config.toml
model = "text-conditioned image diffusion model"
text_encoder_norm = "layernorm"
text_encoder_mlp_ratio = 4
text_encoder_fused_qkv = false
text_encoder_parallel_block = false
cond_dropout = 0.1
activation = "silu"
attention = true
lr = 0.0009
beta3 = 0.999
alpha = 2
grad_clip = 3.0
steps = 18200
batch_size = 128
weight_decay = 0.2
Rows from block 2 of the text encoder of a small text-conditioned image diffusion model, named by matrix and row number. Rows with one number belong to one neuron. Each number is 500 + 50 x the weight over its row's rms, rounded and kept within 0 to 999. All counts start at 0. Numbers have three digits each.
After each neuron's rows are labels from the 100 texts, of 14976, where the neuron reaches its highest value: "tokens" is the input token at the peak. Only what is clearly more common there than usual is listed. The data: small charts drawn from random numbers.
# fc1: MLP up (text_encoder.blocks.2.mlp.fc1.weight, 1280x320), inputs 214-319
# fc2: MLP down (text_encoder.blocks.2.mlp.fc2.weight, 320x1280, transposed), outputs 214-319

fc1.29:595402543502557528500586482474480603486600478523558483426478541532485552466601533558599556539461562441531524517453602540533493537481436456474427488543392574471457567472524395491494543592492500434573379587486430541480539550430458492478561417577552480479414435489466436487502474552489525454480434413469525511448550473495
fc2.29:561494676555502589582476526567457488534451487398449458479571556601438487449504490499547463463459484438512498448392607513540491486482497464518585469528500406455619473480486587506455470481479514474473463462564471513471487535470503451475520496520505461530492472432587505522492425612547490459490503449540447483563511471545
tokens: ","

fc1.172:464465476511574474530489498492485535597478529506459448501486503643406443348516517587496464481482507595564455465530475402488419538499491609481450497464555474493527488498539587465529482465508531503526540414468550540491514430530538459543543405458486556485497532410412398453499518476540549523548606464474486576496478522488
fc2.172:536516643526446497515482535575477462536442483421408427401533510588473480499527502516424526495500427441542470513489574523498459479581489520540602501491499435476537478474495532445414468479513572463451523453567460487484443502526495504506490524445495475587503520432586513600521435585515486500485470445557447524489500527579
tokens: ","; "dark"

fc1.145:531535508498560546576472420560544485512543514506501415563575487506518499469535527467522571471498513492453534476492504549520456480491519572462546560505509488432521519447501560491497502532522515483486508468528512487586552538431580493524519481574451406547365494436544573483484542573496504571508413507488405516541531535577
fc2.145:498491423583453482566450383532539410401531554457520412543468462457522408479553444473484559451434456541452516443589533448569585486544539624473494509535434443431509475550545496420442502457592547552596585536545546446510425485550483502514530538440444519463478449515492538545478482520444438542521476542486456457512536541576
tokens: "falling"

fc1.657:491522458543481425462584412553503486485485502458523540481491525486525564565557557471443568511497590509502600574474439441406613502536450491572518462491507476472439491488440456508505545533466524486546490556530448483488420551419488434570464598499519517484506596602561551508440487511515409473503499571476480424478418574493
fc2.657:523523472463503529572525502448522505520556504473510548563541454489549485470512564444537511495478548498577424616503564402527522474512528523449535519394517401442449517516478548527401524531500459485523427608498469432530431530497488558488507563526381571480440553544577501546443489552496481538506493537579457396446576548481
tokens: "histogram"

fc1.534:476436483576560570556472527472507542479538559541559471542548496443571540470569512449580573470457540589410536502479513518560552531431534532436497558503550417412569507463468493475567520484491412479559370547503533469513473524388506504510451568577384490467459515488510548452475496577523495455497472605520488446505511491530
fc2.534:533467598549478428578455496536437472518452469447476453469533546547503507534470522512415485496437436412513459521525511520499448514578485560535624526491468478553535509500590522375454475513537567457456481436582488532497447501497513529461496534478515515601450577463599500541519470571485516546499482505567421569464459473538
tokens: "falling"

fc1.89:510487497431560515538487506413532538439532481472509595480592500481545490564519481473554486538474498452537500615527520494523520530418543436499531564484515410436546518580395470493492583577500483518467444616530502541526457520547531560389525503553482503548538523516490618552431427459468522422455453621524544406484521557447
fc2.89:523506641548461506555463513570416463538438452422439461451517563566506498522464521518426488496485414424506474459470526531448483489557475530523597515509471445493582461515547547430452474512511559492465493439553491506494466533465515519465488539477497446577462539444590491558520458614484480544513512475603444536479466481540
tokens: "plot"

fc1.438:507636473560409494445535443568491377407466450542442468446478487518427507457471468551349528519588478458489547516473461539472535465594505452570519471541435574635492442516459488479524490482472526559467615557462448443517524531480467479471436543473537462556570445570548481566499546491411437524546470445466492434521433485554
fc2.438:530540554483456587479500483493387508526463393514482495504507438478502579524459435461500491554546500416461499474414532603521464494547566467571502545550536554622524471483483507462569519551416387474398546474511436460501523559473430449455403570588487442586469524501556588520490583584540494413461463518486435516506456510545
tokens: "line"

fc1.92:496452522505542517590540537515473530508577507440541480501598503532575537541563557511506534550543500472494560540430518504447512483549493519492491494446440522393533494492519562490512524527626407473516383564546507487515437572411559558486523537503441518492455472426542549492484480490468447484529489573620545476336462427551
fc2.92:542513651539475512570454537551467455548426457413423455436515548590502476502485511505423482483496451444502471471470556523463467473561493499531614494534471447484566464517511554441429451506491547495459524405537482503496472535461521517452515524481493471588484488446618478548533438579492487546511511450602402518474489484551
tokens: "falling"

fc1.372:496481490483488502495475438476580459431454474515488544501405479434460494548548499485506576543460551598570470552639530363543538469450465484457433509543523399499433476531502332465475472523512525574506533511459474428474510475637485497407543532552531570540508503471468499595464460545463525492415447477552541444531547569470
fc2.372:504544556421534599554472494456525461572459450502447493414485439486472488555510571481508492541492551523581429573521472389459565400445468461465495488451541458543495528449520387453450468455522499501420483477466352462466523519591471478421555497612584498542504528432521479570516512555547626551424456454544447486415522541515
tokens: "chart"

fc1.559:517506508546488549523592480513450532627500476524507533501566500485549545542531705493580544503494627518505557530440517539478543476548474494471536469394508455354485505498443435558500600546486419428455429501513384478525420552408507490580444572524453486512538576547553484462493563509619457483516497543523507451414475500507
fc2.559:541479561527462524613461484552419433542472495434475492515578501541524504529476526465475501445458484414514466492468538489474520479554535528540608489472492407484540443538540556466419526517493525468498486490558483455547466550455509517519495571513446492567439596468633499552477458637514450556512505521598422482488462486536
tokens: "histogram"

fc1.667:499624446620514512456562496557541470392498514537488447480510532512471502492384531562311516540587456448500524476465431490476503490578505573544496481520376580583479477531443467456474501543519516562467506570489530455539483551502461490442478502448578454465574377564552458584567424498420428513503454473488467487407438431565
fc2.667:526573485597503473491573507444434469535492448555529539450514512516500500542436489528481431580502439455543494435389480577504470455588579542519499487461445628544595518530563362338584482549517391474475549537521481493483435573461397573454497514542536456532540499475536534562479550538434456496468515533512553601387465445470
tokens: "falling"; "heat"

fc1.272:460557512474461475503425503570444430444512451459479423578455501460594533517433493414473539494554431509369553494455402500486530503490551493523584502569460528629459491513488553496573470509459462546446502447522546484469483575585511378531411532493531392452443499514638614493456530552507488541510474502474461566531388485588
fc2.272:529466444515406469465482469509529492471496526444565347486499504458511394485605412554511532542412462472504460457510587480534494510523535596476416500455464429421503554514575477474447440515517524511542579563517501510559420463521423514520536550448457543498519458503461530560429520538479464481498447483488427507544532560605
tokens: "falling"; "heat"

fc1.396:448594496522452485489508450516515415414469485463462483547432491574466451427434391498407509491505516469504545394437499477525559490480510494656490461569467558647538444503523514458532447401473539575481573510427502502484537459518469453478438514445517513495581441475468471503516506536437442508530494474430537499537450474521
fc2.396:555496621479431495486485578549430524547425470406480475444571593562498530577496477527469505586493393440497414511487581562477479476523504567492488502453476443483527505507569510454417440539505558435475493495576458527481458507453448495483487599488463489533465530474553508599499496635456470475487537553585457534452530511547
tokens: "line"

fc1.361:518444553478566501571547360493479485551523555462503543523458522588425502452534463487466460457490513492481570409539507468513511536502500522445438357486531504533531444488525551538449441542490565511614497464503589560498466459459495502461511423471531504489465512482410432454514418492577519453578591541505519468526522517415
fc2.361:569405508455496473502580425489529561488549441580562484635481590559446505559501447514490474528555397484493539438478430477557487529513482556386360449488517570485542463463517415501459442583487511588558421540511534536505444503442437514457472460564567526472464532503456427459480514519507496452539470525570496420448517528500
tokens: ","

fc1.722:528459456571517513440589507577466553592569540578415471445447445498468526512555589582530586492501513591525500511532620556490539505593516556461552451442470565438475523471479459478475511453535504403555504407483421443450516495427460439616437534420460554486476429450469408556659616500499411495509511378513459579445527502565
fc2.722:511470431526504505445524624563487559546534556526445506519516562498578437535555544577470484594504419560589431521474570517484534543533518593485533518469472466412507584510425514394428524496530531403514484449516455447425502560416489475569487513479405525438451424546463456495622578594512381552514502434547573483408579478492
tokens: ","

fc1.114:447467436486563467496523498522507565566524537499392474466454444447475536534452619543456482485579537535497511549534402458436477521603475535367529487462510558512463437611431562499477508515537464503458488396522543463420492526516574423516556437383519463474434553529490459414620556365527522571524569464533457567377429563532
fc2.114:508509621551479481550471526547444468559466482437420457435511507566463475471477526539419483483497479423544438503484524528456509515560460527517615512478516456492568468509503543445452479487500522488442513444537477504475444522497513491463462543484491479593495550430614463576519432570513493519531499451595436519467467519549
tokens: "chart"

fc1.358:531541513493448503509556470472491490576447468567529556529503511512535467483469619442519486515530553502541588512448449503431536505511475471494517485426516430449484548444393531588539511543457405487472450544502501455423499587377535455600393541527527476536488573584512494391531518509570491498501524532497566406494469484468
fc2.358:549478548522488431599486505516405475537486497427491539502574518508487509581422526454448478475414460412566450543507454476430468474542523529507623518442495435507512510501571538439495489539500501446490477541609495504528422531499498518522499559492495547560396700497575537519484468623485478508475545568602456529507461528461
tokens: "histogram"

fc1.546:488541525394471427526496434471468434467459462457540548529492549540444409524491418473373415518446420467514566496492424439439628532484530487571487421480549449501509531413522603541552431384454505511517561487506495447437507457497513442555390523450480619552490561556470518435469489494457482490527656550533544501580451510411
fc2.546:453416465517475532494508447592525487530533463499485500557483532483553524477504414416570538434458493522411486477534578525601504467551498602483467490579490541481539401541508475527463459497522415450513510450653517484507502477517515448561542558597376419494444525523545573448473589695588511460477452534472477487520538500584
tokens: "plot"

fc1.242:504464526506575556495602471522469590538511513502511578525533492509535568567515654490529552490522663586513609562444491510449544489494440448481541453431504458408468497499400452560475601513506423426489407518516414494515447550418526468536487557538483475465513561518503519532497519520593424465521528551524501419417464492493
fc2.242:561518476498459527546509481528562468464499531496538502555543431489525491477514484402556534431428532407554531518474545463485506439518543533544530457484504423488488450478515536548414527525441502522487459641482502433569503467509482592516476533563429545485509608586535532490421521580517476546516466520467364417511536514536
tokens: "histogram"

fc1.536:512529552501531475507512537485483514570442487537508491504501543627431419354476518544489398489517505517522501398456445473461442525528471502511473468475538480493578518469539574526557468447450518455501552416461553545430567493474553494549459392477570493520539498470452406404566530491562541514570597439447567546501471453447
fc2.536:465464462434499429480492484462524549525450568415472511386452554513436493532612462546495510439504517524531496516514559483452446430546477504442476455496498453483464542442544513546497437456450527534490547447571542609453562389508495541501492404390478540488490471484467490450507431458494644510534480432474486554569544555527
tokens: ","; "radar"

fc1.727:554563543509494492525507492467502462552421497570547502529539539518514517465399549429470441482493508493514578529415428441407517506490530442522596515480530450481511526441378533552527488560455446499505461534553525502493473568410566488625422535522534450533478588585581533415511462555603499521473529544504477463545440486475
fc2.727:472526477524509507553466517572461490492505513449509541590487501454571458496487531408470491465465501548562468540526495380481507452511567515498543480489552369425481445505434535523421470530516492510544514526553538445554428528487521480572549557496437496510448559525569538499458443627515474507476509509563485506590510556470
tokens: "plot"

fc1.19:493434410563555463444543450540515471520482569511443478408468511487423514575667574584387540513513438480563475581537617527521538512494549584533571500517460536378446464535443483486432518464534615545546577466499422472559490454524488469494489513426468604508543403477545447692534529489390486492508481421534452537475511563534
fc2.19:504498488517535558438505626582527535563485557583466474501585521516523429525568593535446524574486396527619439560452562521498438525462549570523604525546523485375488625446407486374409581434545580397510434416516424477497498538448511520540506476500421570467483438502426476541595571596502439548497475399557521533432567443522
tokens: ","

fc1.218:452556452514437447453485476489571426370479508468519490538431521536499432449469345499388503514491432456498485462540494466569520500448547521648453501555469505590504435512512498490500441423483532622557597548461531476497488469555451493428497548457501554457577379490476508583467424512385463482519477526438500465574527515509
fc2.218:550509579498446447498499598510430608511512457462483457460581600480545513528470569548518449589500430496544390532490487546455492494508481517410495509446484412492529514520576458451502526578495531412440421570539497526457485528460496503480493507504541471517426593509530459504500477535507534519463505532536497505457460540488
tokens: "line"

fc1.74:448504519564572516539511540566493532512535576440444454475529489542537568506519509565490611452580550568451570464482521602421505457550508527491572518534477456452493426494482566479521496472568471467436416439510521517477561533344547543521439515501406381505474470434513531503541473534498469531564483488455453552474523514552
fc2.74:486527421579413546526420432517558422393554545461569407564495470475588378479532436471491501492453445500439486406573557438562579441561555595479474522519388450425513493559528483437440480479572525533607623541555555440500443516572475521512559515447463508431489408514554542543503475516447474558538462517489475458501591489568
tokens: "falling"; "step"

fc1.611:551452549524471510546603495501502495433553488507529496417538518512479509452566486530550530499468530427513531441433617477503477516513469456544510422522344537511500562437557477561504517544500518420578430616481431522470539510419465499484569458497568512466434466463478471515507483507465486460504482377440551517450540463448
fc2.611:595540529505494526452533534594552493453553512503556476532525593549451514400498483526551519560468464450521483486394574479565529551479458474524484529529397457488494521463479531554560558565452546513519431623523536502486535585420463447497515494507564462399477427556538499529475511504505472454485449405440523404545507431514
tokens: ","; "ring"